From a checkpoint of a small image classifier.
Model: norm layernorm, patch size [4, 4].
Data: trained on rendered solids tumbling over patterned floors, 149.7 epochs.
Rows from block 2 of a small image classifier, named by matrix and row number. Rows with one number belong to one neuron. Each number is 500 + 50 x the weight over its row's rms, rounded and kept within 0 to 999. All counts start at 0. Numbers have three digits each. After the name is the row's rms in percent of the matrix's.
After each neuron's rows are labels from the 100 images, of 14848, where the neuron reaches its largest size: "strongest on" is what is common among them. Only what is clearly more common there than usual is listed. The data: rendered solids tumbling over patterned floors. In brackets: how many of the 100.
# gate: MLP gate (model.blocks.2.mlp.gate.weight, 672x256), inputs 172-255
# fc1: MLP up (model.blocks.2.mlp.fc1.weight, 672x256), inputs 172-255
# fc2: MLP down (model.blocks.2.mlp.fc2.weight, 256x672, transposed), outputs 172-255

gate.289 103:477513426516451514432546605497499571589644523447501542402502505466431541500561495500479613546530545474485491449545641665526519426477506547463475565450422494439471474477565432512501512549478506507528447506480522616387499457496571573518492492483604493584
fc1.289 095:463480473442503533426511475532534578439493458499377442525517518500448567529471501545531549519562499527385426441479466479539490475483535573521535451534551524495481428480488530420460577598480472563557457577559475441475467508513505597559449511472532522506
fc2.289 100:458515437496540490577438509520579604524478548435481435583475625431451412463476470519453530436551533443426540448515497511516562498512428559559406500534465588592592471444523436524517433491435519558557463523497521465555531461510464583487492523501578480499
strongest on: white object (47)

gate.244 095:480475457539595543488464557485475465562489506413463485527491656477514537440512399616573478455528480473539524508529535478476539459497488450428491553503506438600501473500404542546457508473583479520520518489547443489423557464438451510599451462569526525499
fc1.244 100:527552473581439478521505486507515508589493546482487459473537496470505545468491423534472434566512507545554541536547600519406529525478468426525470524471531517544508425446609557536526549615548509454506457534526526519456432513427466503518460498502538474499
fc2.244 101:503516491484506517571439415439494523568532477552434439503484420474523617575471506552461483514480528585565470490527532489441506433447520461541502523516501523492610480527606574469474485525471539434487539557551476586503510484490533442571475449364476532505
strongest on: red object (55); its colour: red (35)

gate.477 101:520511531466558478500602413533602464551603461466482444500482437518489430506550451499490413503569577553460498532454443516452463437516553512518512554460593444510516453562538544461481577511471491515500496473539580507471585531521466503511459500405498517475
fc1.477 104:403473549545519463555467479459457362459381491550556484584519468505463541566519447515479493469597438555489448546582548492585419522589515537466467502637543474498570492406418476485598534428470515541488545432536490483465438487480468484468451487591615444489
fc2.477 101:498482591489523509569483435586484454521416481517498522509518511517546516449494448507462471472518452562520481563463522596477453473532472435543448492570569563482552482503402524410567438469407508553498539459503504429540441524523519471487453589566469484420
strongest on: light from behind the scene (75)

gate.226 098:438543535467486641478455466457458446483515455464501485497548496428459455507521521489527562496525465488549613479475488459458465549497597552429464512497560436455397493488459440527564512537511512439477467515482563506519454559542448503465547560516531476596
fc1.226 083:458482543358510710424510433525455507453521385540490534548515456516510472545515532585558449504524425541530526520467527614444504488511552456535584510488539434523470523533509532547520511558403513558518557525463489483444510459517530449560436474513483520507
fc2.226 097:507601449653488472527510541404595476576499473509499387507452502495519531474497480411482505508521553426492470510592469450470548430465440529523487456545453474502506394500498424578471498538573450530426482485465518503453557474568481443374571513482587441439
strongest on: count: one (59)

gate.50 103:481532440386584539516516479440527434533501482484478512453493606496468522543490483592469503502477574503491531457416455569488452484528608560510550446476399476481526469452525508408617536483467540528517466468554499482487494492474514567524395478462519503472
fc1.50 094:472476540505471432487437437521602528501528497503518536506549521526510384554470498526430550486514532411387453455514517504479479522561534587508493497545484498553486557526480405493457520441519631507501478517396477529564407511507470619456496449532594385530
fc2.50 099:459446538524483522563349516480562407514499470523501533498543510462588590563433489532452455440418460500452414494488542407529532623432471526563467508440597536559423506400443549594425495550561456517459526429452524499449495442544441438527561522551491497536
strongest on: yellow object (41)

gate.371 107:506477521455455524483512522520516532451455408520368569442452409555537572523565454549406443472449518523457563506558557465481555475482538562623570498490481489621471480515436549423597587467437418405453531519449492520591464480491512520459441533509546557431
fc1.371 092:465548518560516487414464476400525515486532476516428441562492455549482498528480497499522532388415385456460521512533456412558623432466515547563538516419541471621424421544461509497426563491540408551527493582502511526517457501530533491474435455500510510401
fc2.371 091:532446466576493575452628506530557524528497476521465427439456602523493493533441607450523417541486458505539463494516466549488498441415438494538539578484511565511464421545496562438490430593464503555516500541482533487496602496448519478569349489438540380435
strongest on: white object (39)

gate.334 103:595454456449467531375569539482513533473511477525446583521486479487532478582508519543491564507544492477534493517429469487495523532581527466502439443490524483513579536479496441536451503444510503526550588506605484546555477492426530523630561441423508511600
fc1.334 098:542530437462522584401559521529487585501465517503498614483440542493506536577553392544378558497516425457533482601527418562545549537455468445483501428588530518482592481543537526511477482527480421453484534507613510505583483502396533551624554418570477506522
fc2.334 100:520529452503428518555477455468517486518495541556390483442513566518516499523483447546462541508411468481573531547528561541540436481457471511592417446462463618565558545491584423457437572457561531487436509448457473522560530517504444518524453492398626544600
strongest on: red object (53); its colour: red (28)

gate.67 111:505521446517530504515509462570621535397339468492514489498509582532486468505520480484395492472511485438462545614484450493464541524457576563542542473541499457560542466440545530449537459505488535391470484475560454543420524521546588472463493409572416535455
fc1.67 104:450543464527481482440562401583598470439475518491481561573417518522530518517493512471422416486500548505520456546438466646524542448433504450562519497488547479557497515429586525485593434512525508501502542512531527525441511439487608460502483398477469459474
fc2.67 107:413531451609518545473495395564544456520664515549517532494441417496478463552496503483503494479492546430514489438538493463407569569411476543482477479494585553473472497542432473516559481478533437505513493488512585519473558451508463568493538449400522585437
strongest on: white object (66); count: four (50); its colour: white (28)

gate.15 097:519544478495485486581525571583461550524473538521511503476493541476487462510545519431464520460565460482421602567484462498480482488493540557468546502556516419447574485581448570518482472471471484572500494473528489511447499464507495461484374468525453548512
fc1.15 101:494532483456574477485503475535540573479523469506521605522413476527459402604467472548476486501514458487476451467420518578532475492551488373473602565513486515502428514473540549496474465567491498432518528540580483458565547550498505491435526522504563563479
fc2.15 104:490563557467457465421600509408441493478475460437549473406495469517588492467493470553503515472451450466510585588526412459600550424461460593505482441483495536492537538481592502493594474470489429496462547503439520405555516571524518590441572539521540450381
strongest on: red object (40)

gate.346 097:545524505526498545481399546450509479474531387426464539537536522490509499500554580542519609488521474493548581482492580505442516483527519508449410482486457472490457482537534482526453515446501448491539501551510368508403538488456571550570485464521555398497
fc1.346 099:562576511503496435573475440488425477576377510521553507489590505477465519452513511529541554446481379551508454547564588463459447488584515416504453536542430520477614615499573460496508473448480529473495480457536515501469450476409571469515523602512536466426
fc2.346 101:450521474574502522457546530465427506555498456602511449517415379513530543537501518464542477429518486529524449412571468534503540490533463445500497521494503458448467628487600483544522510480517439577540557454444513455485470555545501441517510603479477579467
strongest on: red object (72); its colour: red (33)

gate.557 106:561491465493506497515600558464504444448445475486389525567567550535489493487540469575562472500452557497502533598574551508491455464470508419545456595545457527544481454520493537474555484490434451425501554466543505524387425542364664485470504479533480512523
fc1.557 096:532461483425568472470475475470450446534427540473460459530507490457435580452557373584530468434467526591530463531501446495508517525510465461569512608456520511532480485521486488414538423524539419497438498537534490489501443542464548565509485442518472571457
fc2.557 095:425501524460472528512422491444482463531534525537446535535517390409522479596489451445525472533485468455512482630461578508451507583455515467463529504525563505501524444471444540529471549537550524446519529561570438571486568580514540432486536595526461399495
strongest on: purple object (43)

gate.456 111:532456369565501440498467559519468451605532400517500555521516437451460422466486536521460577527438449552495486481542545505463481564518606443491500504511424494475480499512609559598523456465541525586417506470526601569424501436560429581551506470523460414494
fc1.456 110:439500425522497629474583544494499515544587478580420458537500483500572497520467548500525521633532569466535471457583463567471466426546523451614568640474572532505500489529552478470468472521453509507507535536479549462528521410519529483598452397489488497409
fc2.456 105:519515518392425533469462519590497543529472457479493501461527453482461468467534430490457485585458483513492552506506459598453442519552554597503443535554529437564597486469592490441529520486518463477444529467515464520482537509480528528494449429381656505548
strongest on: blue object (72); its colour: blue (43)

gate.271 089:456449486499538579533493554575531465479535551462399500413507451497505526505572483505499547540533467484464546502546589541423544505459492537493442586544479528528559505492485525476527486479474460551598552549488577493483458519472548540457518541503500513548
fc1.271 096:438460523518414528478521523543549514579515472511445481493492565433463504453533517470483551521529547423497518502498568550512542531526472468511553539487615485525532434492538411539473369553502554554532552529510559499407446440531509447491459448591458468499
fc2.271 099:469546494595619539457460453551505523494401501427509510442462620575507504464455579480580357551521582472506362446646543445509545489404394453479450490499459511507536467548441515473488460547531499539523454473555572508486553473461451523575502470435463499540
strongest on: teal object (43); blue object (42)

gate.443 098:558558446524532531433437489473489493444528517452434517514514535472499509581522544510440492460466437393497567516563572615538534402417556509417495438556460561578517502569521564578572533583496383475442465537493442503471512581507553522484492481511540455473
fc1.443 103:568545424547518528457443486460486496441494525466461523470488536465480521571509551503438493431453449398499564486559547602530555419399542537420505416567463564534482504618547581568564528561517368451409446533436466532498540583535547537422508486502493466456
fc2.443 047:455504524488484488437542370479476434492456533418511453531487460526487409474450481527542464386512571521500490533571528531448579490513521476462473539421485513507494459493394435390578560535423546495489484472415484546528534500502580567490466529557489622588
strongest on: yellow object (55); orange object (50); its colour: yellow (30); torus (26)

gate.413 115:512552485535515512423487548516465509505602426530465530531472546476525489554472542553491556499612524523482511434555444503482437487517580522509466513495560421488493467419448497499558544546521560532536469537473460464553551533511389533494465535514570507491
fc1.413 122:509555491543460443579386466467503510490506461542509489444487533521523473487433586434511494387578455537404539381500516541415548478435529571435535550435520487491456528481540530466502534503509527439570454536427447485582578566547486515377465516472508535459
fc2.413 111:564456530471558568568481564524513454450488534475443604534448530600376478580570492458459479546573513597503533488395502563410497503486503491457514556522522500486496419525474618469538479541488492522427488548565553608525499578470555422462488430525477472460
strongest on: count: one (53)

gate.139 114:510518462498434456471444572455503592525586505547438561487510443545482449430455555457527491420517477593439428468583497418408475523526504518442534480537479485458494480443553556453449542450507545541513562495463569572474509372503443528564435545434549519508
fc1.139 123:489465425457527486580518436499536425526527508522505448436493537440536569539557484445429512588526528410522575581353477535557521517540572485580611494501560489505524559588403503438551421516508493461417480492611440420567426533529538468425454435598490456500
fc2.139 099:493519492448454521422364534478422543593575430515500457461511489494497552442483552466508501564461513577535490537498474485528466522478406489517482514464503560527529502489554535485490494507459428546489546465535464429486484502510455509479489427520501535386
strongest on: blue object (55); its colour: blue (31)

gate.93 103:515469431532471484405494523509531481599604477374363495450509451484550535537467496521477567462545510475543512488474497423477542448561473500526483517439547517581459410472433618545557577488494483544465600525498495433498558560563517532549477438407540488450
fc1.93 101:488468412537453488476546489434596596489479513562475588478471497474553397585495546415458466488466411470552553524427430432567467496474521558538532428453460513491515480421490451492461541453556602481408515510442421521542404466511480510563431385448484487427
fc2.93 103:456485490523615368483458454389421436528504505533543545534539543518619463489458484526584482441455450382454483435496507560502566499413487490461493566390500504487468479489483418514518504533501529456456482493425455540532532468531528496559490529580507446465
strongest on: teal object (39)

gate.552 106:517553422542536536431475511450497546530514444451519424465531549423437496502465497611441540418481492602533458461455514451560656434565481447488430434474466468534441507634516525450504466517593437562518465609558482510415533486478573551476494613560566408540
fc1.552 114:479430548599362428505580540553418526568557486477487538548607512463514562488497504437480530481495456499485525502456536521554494498473523486469513525536490537493477459442635592544520575560467428470496507517518485479449524569497552464427496495524445523356
fc2.552 114:534582543474542427515489511462547418500544492470521410451458506514516446491469503569480506488516456585483524490493455436551520486549488485575406520532532565536581665504533504383544493470464527471493475537510513430536441462514489520425437554462605509522
strongest on: purple object (61); its colour: purple (38)

gate.298 102:448558506555459565501570509563453548600465502476479516465455454550371474508495559547380540498447504528384523554445530467551499416563507419395513459470442499441521519496383457457518476511465443546526519568542525451520419511440551531496532549474521626478
fc1.298 107:476537469485475513507448430511434529512469520500473546550557471486493561499503470528499553447498437563522460566529451562572451602685504430442461416627416501515507490454557597467545460438439411436461526470594455448474568450497445480495438527579488448489
fc2.298 108:562489422551531515547524513510418615565603488532546503474507552547409484474420521496474509538574433493510489511484530602405579416502465532518504493502365490564473431420480526438497486520489510532439410557582536505447472496459453542529397489477606367479
strongest on: teal object (40)

gate.647 099:488528505472443522400506475481473501505514469536534520582567486499648463417533438511557533539579557495487539479524459456522492558555575562581502479526491428626459527479544590567500593428511543463432480456456414571503501492489476455525391557581500459665
fc1.647 100:539507482473445567539529520548466423496494496550528549412440498595501475387494429390488503424486455579492590480517409531484556621472475490506450482535463501603487523471460525428526495502457519506533535567566564454465401508470531383471500488413510485558
fc2.647 102:507536485459556543468464519528528534480462443530489480575498523553385482548503495396419513411538394554418472518553520554452503521523454552496465484480525603532544516513484512441519570493504441509504503501573509475427464506513554456521515452491519559474
strongest on: white object (69); its colour: white (41)

gate.196 107:412439484493504489482497511547486426476586451416544541474458527531478480477609484540492442490476559434529365455477473584541433503510556468513506430632490466451481535529488416395560492569501458458534461526439595458489399514481509544441426525448582461488
fc1.196 113:481553493487524496469516485489462413526506523512420462494462537464456397505557522466506485530501542514382431445487561573489454464434536516462469521520488498522515463485550465484482544500461453468543441539531606399477481531515595573446445533453581493524
fc2.196 104:478519547450483442494435475433498404548392486556469527568503541443572456515383497541519505470493392504448523466588486480464581581431487420537382523518483604561444547477450473576412537488552518462453478457458516549507528458396409487539460538589540504514
strongest on: purple object (40)

gate.14 098:648505419427498535559478453506509532351504509480472552595540520517384460444520508549485523480569496503523485565525593594391527481476522494526480496552406461615504428533551602457487626446501550474601516501542417481433517541422540410543553517527519465439
fc1.14 095:432467468535432507424481560595459390495552529434446529595604451469534452486536545543514546530489517547454516534605451452496422537475554588556594491511430458499465492451435434515464515568528446463486503520454535492526478483472521496531511498542474428411
fc2.14 097:505559417466441522437437546536441450535506551434469504573575574497522534486531433472491560451561422535543471508550482476456492480519583543513532434551479510603471532464450453512564599437380525520497477469539411461485576468429527497439493657556504481548
strongest on: blue object (40)

gate.160 094:483419448512566452461459514516491579601621503465500510500578465503488549500506473489502492548469506506507499461461453530506525496498409554457517526549470417533532555411558528457434510526575574560458486487528541463489521496446462524528462436450420582515
fc1.160 097:471527618428492500534531494491502450519554473531478534582480502513454568507476479422514484468526525497522510508499502471590458485397535515448468553509494546549590600371453509498549462568433589452486493402485551470495472615413482438486554542503513506454
fc2.160 098:469406563483420429525547521522522419499526503533433559528535536449574467534477468465528440475515516443582473487416505492543459524467470561551565536464476520621539538494521592463587565470444496477505516417435557543529534466565472555481381508518584487428
strongest on: light from the left (52)

gate.161 102:476571415549481540560393470437499460507579491623534435529503521485494481466458616424483458498434507553490499454502483508436521490395463506383543481466472441471441462464474527629515445497585502486526526450442542466499569448500433501599590440523404452486
fc1.161 102:442525497424606475512533616417565549435450529553449420531356418516481405488594494524505432566582543572510528457559452534471423468516438483503508539522501506404491453559544377481473463460486508511448410542511512508556519418421443532511503526381589495530
fc2.161 104:497492513515503521487404493545438517533456549536511421520610462480489489512470547458561506421440574479458406513472442524428543490521550559438559451456483439459414474538441480490506524501495508447499500546451454558476539534539485499388390549547515486525
strongest on: light from behind the scene (55); count: four (50); torus (27)

gate.598 098:408451496495421560415573476540528491425447430511349488515507501425577513597394461476462462535544535514468641444480572565514457458501510539486508541468562473580570451458412469525498528528490459449491625601554478592558553553471393592495438564517491493539
fc1.598 097:584449501606560496487499602399517425521531486444448423518505517519402514471495547596514586468531468413480516523497524518527569416511464488417607529508503519497474454568451521494450568421475430499473553567564441553526448504437551564502504470451447405438
fc2.598 095:510551544481504549515490536411535496519405531517523482466521534437522454524412530509572619463516452485433499506539507517497571400440495450512542545473463571537474484602441611499495514496520461499575512522505476525487547428461506577513405473591569368431
strongest on: teal object (50)

gate.585 102:558469494481512494510576544484481473547562483515391436466449540494427556536510439584447490557532522573527634464432464507570430421617504524485515589558508473526505531472469506449527522453479521445431511541476478498477500572412526565489513523417529495508
fc1.585 095:552498528471609458468439516490459503577541486491498476469417475559518490522555476598526466550461446541525483476482533553531509411591515548541501487520494527455488582508537457471524368457457498573473513508446564460482460421479599427493510401509577522590
fc2.585 096:497515496525414425553581505524430492498558504504499614536525478440597462619458493513497491465551559552536571583454485602456450569521508494574532467466483501525617502527496571582490462512515474452501515490565471494489576460580436493564472445536514437526
strongest on: red object (42); its colour: red (26)

gate.406 118:456481496570536488359457570395521525546556512550441528408478532522535436463546527504469515478528493516587454488511475528509454443581482481373505448548402478437576491523572482500465506440513448537407521524426563547431492405507536540510407570412534573537
fc1.406 119:531471511528526495516526580442508519565486464542538450427478506502542503522523502520469608499569476509564510470420517543554417495514497540485473456539401469441522426558646476509487584405518509518420517469465516518448489516495543588511422511472528481489
fc2.406 104:455528438529567610487387463429435484461411453416571402483455545477578396499458551558454409419453391591524476546602471461447490549456467492522402503491495514560542545474479434558395546510498444477507508478474489479495544584504462576564456438540509549536
strongest on: red object (53)

gate.531 085:485379477493526488476539446513520494483545485489450566474472421499509544492441434610469460607535631421524432434590447577473485516552559453610557435459508482520458493491497486406505421520556514514541577563454513579494494512475478506519524467536532353502
fc1.531 099:571464540472408486518445499422515437494527485505397593483427423509420505479507484492525456479427550450578462502499518570423522551442488484574540463478535479482460513466515528480605467456515520456579573496462583524484507536460502448435598587465555460545
fc2.531 100:440452484529595487472492538635566512452501462458498590555526500537551452475440575493537421544554533556411512488573470441503414505493488554530494587450496542512465500511441454539440450524521510559448475504555440546515506519492392497566423446498414520546
strongest on: yellow object (41)

gate.368 091:451542510496504523519497528520430567501558478495567532528491507490568503500512493566464544515469475530498566461428480477560500498641538444491514489505441372510519606458460498542461476504510536513477426504550461470512505494523482497597407473483468476477
fc1.368 093:472487454501428487493547506569443489529518478549538531464532519455521447532415586489536480515527482510487534575426457492545423560605480470499487548483531483465437514454522520504441522590499537497494467523559523474511526425592441553553492577467455488482
fc2.368 099:417452562481517503515443416542556521492489470521511499528585496489415520492557468488513545547521471485564467446456437596516472621616550587479465502529573490487511483469451502503527510519458516425410532416468389538458503372540506436458525557486420539479
strongest on: count: one (56)

gate.534 098:431516428534430529442499438573497538518506412536502489512494464512518569573530506476528492541480466599500568564443536455497467523511526519569433490460525491453571530448467412537486419512479528520535549422551499476482502467516528492503484577413480575550
fc1.534 100:444490453503442561548371489483607528415541532530544519478461453509491504445490468462473507448443528502469528529541464489555602515481499524481501416497422483514529444517523493526470523490516442497558497466494512591440469493494472529525498545539537492629
fc2.534 101:482496557540568450497652518530435566545549518562537588520442519448418453561370522486510506487464531470476503480510407552534590461498465444554468559519580686494501434455491541537482456493471455556450460516441480541562511479541479466495547478538500358430
strongest on: red object (40)

gate.591 099:507481417512536673495541499557549490508526290561513588542384473520521412542503524502517490553553511562521418476504428520467482488476539543567509519474534470467514535413530532459499483507494543562472531546531482552562515490469490563583511487494499471570
fc1.591 102:519525482464570493454459620514405471566574499491473480460545447433474484493491635509508520518420531521462436433559527491420555423464482509454508512458540469408466504481552483474465493572554544536475532546436562547515529475533467571511512555502435545532
fc2.591 085:511527559459531463429503537586572479526335546495450519459464435521514496432548421489459449522549534472522540518515452521498479471494456488494454573521417503594563452536538482444563433525548530541445512572457475471426452512433603523518398560483494431421
strongest on: count: one (61)

gate.468 100:387561538555561497438441494527495473559587492415502470554457465496422413492501541506528563552447518459434489566521496466424511401434552541491625489514514460449560574512449444544472508526514411509463506549449484499489549452512501499568393413456493495449
fc1.468 107:534401485523522466495499488487543481435493535547552492411614508461513589499476494464537488484556473482525579520422540441541511517558446487502575490558560479442415439436443486512486538433531551607521435448578454529471429425555460563405448440529369530557
fc2.468 102:528506462463505547462619449511527489507475542525505508508414505465675496461423446392512406399600458514548436417529472525481521467429460448514517489539541579521541593485444450522493460532500511511544546468556482461490455476542491470571455499477545492380
strongest on: light from behind the scene (80); count: four (63); yellow object (40); green object (39)

gate.113 105:564451494507436524486590585455555543548611477511454536459425517480507516450538536490424516538520581463474594445432580542466535449405483540541521575500432443514453509431543486464484526515551500519594462566480487563418518416496573583525374440404487520556
fc1.113 097:423525491536454534545430438462539482421534484486447516559480491569413500606430542506460586483536459501432520486578461627490460464457502584436532460502461475562523530476504521515522554496482510455525525466490482493522588607521391561571467485507553539466
fc2.113 100:471465531559500512548435544490444518567396549508502567541401545547510462547469564448479480412457487404425468544486504564544402571516373540437520551479556528502458453506414501553432500514473437548500488541452509492544429513607421563595414500546495444485
strongest on: light from behind the camera (61)

gate.318 105:424451508473441510449477487444489556495531516510404561523503520536525524560520438598561511509510587561537539446558507491499492497466512560595536544422475484534409517550497539496455560574481489614467489513445475528469632442578595462547437414463445527527
fc1.318 101:452480516437402521461508553416508485444491501499483566518536438558574557553530461574492448532548565522474570487557443422552512587535538538555547420455420472538448600523519448449473601520498484542381512515445449533552468417540415499580412533514512492601
fc2.318 103:470546573552398501568476477494546542498541515526452492617439508547489567385499496459460427556458537515501465423534479433428526518423487496420513495458409555482416550471475505464510530534449590482449441581480578522535578371414468524461519529421477536457
strongest on: light from behind the camera (51)

gate.537 089:605443476511504515550511513506518487519496540437466490502544521496417494451478512485550525471493506461461505579497507515498465488531616499528621518536538487511483565530451492500447581503493481532443472441559439484462491495521546522542461527543404596495
fc1.537 089:539545462487556571442589434586500491563467551417442417488521593449532541545472540420502475507539445529437604557469488512479492486484542510492644503551562502505517444498444514524474574596490499508451460483603460458575528570494534573511392574516455540459
fc2.537 093:568513517549528353474539522529568499457539448488547509418415542500605468410549440542485496556560465469486546419539493544499467478418466535567522458496558451517491600518577597446495464474503517501442434449461468488479536524535461552525525561449522478521
strongest on: yellow object (92); count: four (62); its colour: yellow (37)

gate.475 097:502530428507504499482534491565447496568513571484418542399539556511470568502502505516507527456514535430463479571548497451567509464469541479475598461536445510493522533504404428454492547512527454482449451398546483551539526444383497550618490483534505481485
fc1.475 101:418496567574505429473475508548438489491573500503517567548380522542442476412472450572555620499554532511521478397472448510463436549517477529519400441486453537501527570501489511528532400521464464536534458522460446547474450470505461485522565446494466471501
fc2.475 104:423477517563500547595447448433476500503519533610407497526511447555567558608529522518509490452474523471512439479515546482491459466523503475486479477437518435434588467494482383564412545475509481476489573457492553578481388518486462518491448460412460504467
strongest on: yellow object (81); its colour: yellow (26)

gate.211 098:525450462397457585543512546404477474501531525451481599427510387466480590408595378480492508447445547547513531576485583517494497505431511449518597456503385435519568470465566473484495570573509555488473516506496548468441427431540526550543467546494473482547
fc1.211 090:522486444526479573446467509508521461514596394633432422527566488500490486441400515482422481526481454488494494414466467525556443437562533565480480500463551510534425487439480570534568411466506500489456493516537580517451436497449555519448627473496529534536
fc2.211 095:490520478553425469503506454429547543459526494487488493407496434547474501526471395515498479530535483449438539516556449465481421367521435536458521417475528557510502488469488421517488573521532378522471477530410512516457542565565607528456470584488566438499
strongest on: count: four (47)

gate.567 096:551523476530509645493474551504532537484540364516512538617450544518485398529470552538446497478559399417521475470470495439462522474503530498477469515498489467555425519544509502490557463568556457554430519516547437509432507422517519447495444444548591407451
fc1.567 104:403451532455498589480609408527487498509461483421536588512512441592436549473496433480587402461508495536423509504466505533497543516477428421488498521491512512467525522556487612481483420622523457511461513563465596574437495529522538443537531499408580411458
fc2.567 110:598462490485607456582509497481486514448446566432476525466434474522421534520449539437597399505494554535488496477402526581489397465498508487568523616471561576539572482539449583464517455554491485462519498549531419580597450514478478528584446555473523492508
strongest on: white object (50); grey object (39); its colour: white (29)

gate.653 098:485583492545600613451551457633480537530393531429532471467477569489478515566531495495550522415521459448451507570461571554581488432434535480441532454573504512527570369522426408574443519565484451454457443479679516418500443521485538520502469510579456539439
fc1.653 104:536507531564466460459491573489461453433499501464497481618520458539469523426472446559544477511439541508550429491507535555563478528505417418481400449493484534489529493577497489442506472507477449643533582511470576474472436520537542477411539575484414443485
fc2.653 105:512441519371508539527441566535482519521510494539427455567539537492463463482453530484492490524441504521519405440405503487499566552569522542515492508557412456469508393525390507470438449517626530518556489554556532569543449497469449543529401390542422461449
strongest on: yellow object (58)

gate.140 096:458486450456543508498435468512550518565507490468461468520499476463484454385491520479569504517472432465492441483470607518529642476536518542514417512429472484519436534436529458577526498519560560583469467464483490418451474467481654591475577474499509506593
fc1.140 090:462433462545507516525589492483547447559457501530519471537500483511552449513507464482512448478425466469622513573498506527597478473486456453596482426513477486548528544501545479510530457512599552534444574441614414462436456512466532579577432424514508459517
fc2.140 091:593397370500545469541459525527534513493496528477437480472530490564467537463559488481487473537521557485449579493525489462371550563436482515526577468548548440484448402539447531496418468537560472448491491544470520535535507401504501528493581439487486596516
strongest on: count: one (61)

gate.627 092:467428475491536533524500476450503523407475570479455564470424476447455468494467374563585481609581497503473547495516553529555434525555489474534598498559533474486538502473542394461483516482497546473470426624489504497574493485519496603553351431512550451519
fc1.627 088:489524521481475511509524472502440447478497487489490527508557496515520564526514403559523476434425482545430554578466516483561413559462550544565541439525509521464565520462378534590475535458369494456474526490556525489501466493584421515528475517474499475474
fc2.627 091:526501505505562456464511442486448557484496477400530499506528561493462425450541569432536555525528522468513427511443504571401482566487520582515506529450449592516473462570380518492513479529430465466505528610524447506478542452503495383435536458491427421470
strongest on: count: one (64)

gate.55 083:505430540479557447475469524585489493486497412451469533501571487528579403488552494463461487454518471551462543516429504458508487580508656568572578501555391451487519471544442471559501597508517406471482472515515547465511458508441454521499486489515532535485
fc1.55 091:500517491505583449469468482507527504486433507503497497532475496516519474467474501465471478537501489495402556516487427415620479500506576483579565503541395564439538488538564423477437549438471454517452433473431503504562485525534447562444489556467509510483
fc2.55 096:475504492528503330448538466470535561470469530530625474534441515484479537482426507559502490454466527433468479519576421437531488479496472431548546519492524573414495556432566449444480452455558551534507420501430424454484503553601531538525508588467520472566
strongest on: teal object (92); its colour: teal (28)

gate.104 100:412545447467504485498553564453467541483470494468383463491403487593590493501502478682520537440457569500442438476523511546421564494584491546529533504451464494505439531497398507454411481476500445542510539594495463574484486487536532511544471444460506617517
fc1.104 096:428452470488465569550470570488532480533475487555478514559464497503538477536474489586503596513455554480551519566597444490453439540447478525602538389563434508403514483389506504525419421494528561466476537478535457528428495539537431533666482516517446554448
fc2.104 102:530497500534434438486448468507514394449490477459520559489513516529565511452505491519494508516542539588520559595505396473482507565524472485530449471544441442450492485435444421428485561550526430496487532472524452533537573502457504582560519520568478517583
strongest on: light from behind the camera (58); white object (47)

gate.22 098:508544460402526515438424442534453431545461497375519491411488586533417525481493498620510489464509439472530495468603438419469509574535491523453442384525485461559510562533453441434498545476577546448469521565503503510506462445415435462629503477532565452507
fc1.22 093:510561591458586455515469448580468506527427519533586476484482445428538556544538462544519489529549462406427445506508552504550439523460481415477545530540600515502488465557473516521432502508456464402514485477543551482465468527498497446467494485534487504491
fc2.22 098:528529457482412466470504482551519511553599580470518487514470475506485477554377529521440496567565540510439481508473561442418505461482509515526511505568460447515502512555382573505394558551555458532550436544590605476551467562510355541516446530439566492556
strongest on: light from the left (59)

gate.223 097:534523458438505590441455492442438496538538556566508451372449472530474562452583392470452416539423515476513534476575420449429496408585550575549530464413493487533463502619503504503594456472505454509454451437492526453483471411503579473538541416445506568488
fc1.223 098:549526509525551470490536499604423493503499479436555572548429420490609538512513397521503484505546516513574495463481453635445513654511508390574437440532517495507508526485438537472526522562510505581540545515558406517544514482505416453545425452551494401536
fc2.223 103:458544454455502478580531499444538575534542552569466474469445471526478491444529539489466556467502450510514566452516556507594515430396413469466519551462433485457514538402582529469521542411471542510462494556474573504615470485454532584511511476462444614431
strongest on: count: four (62)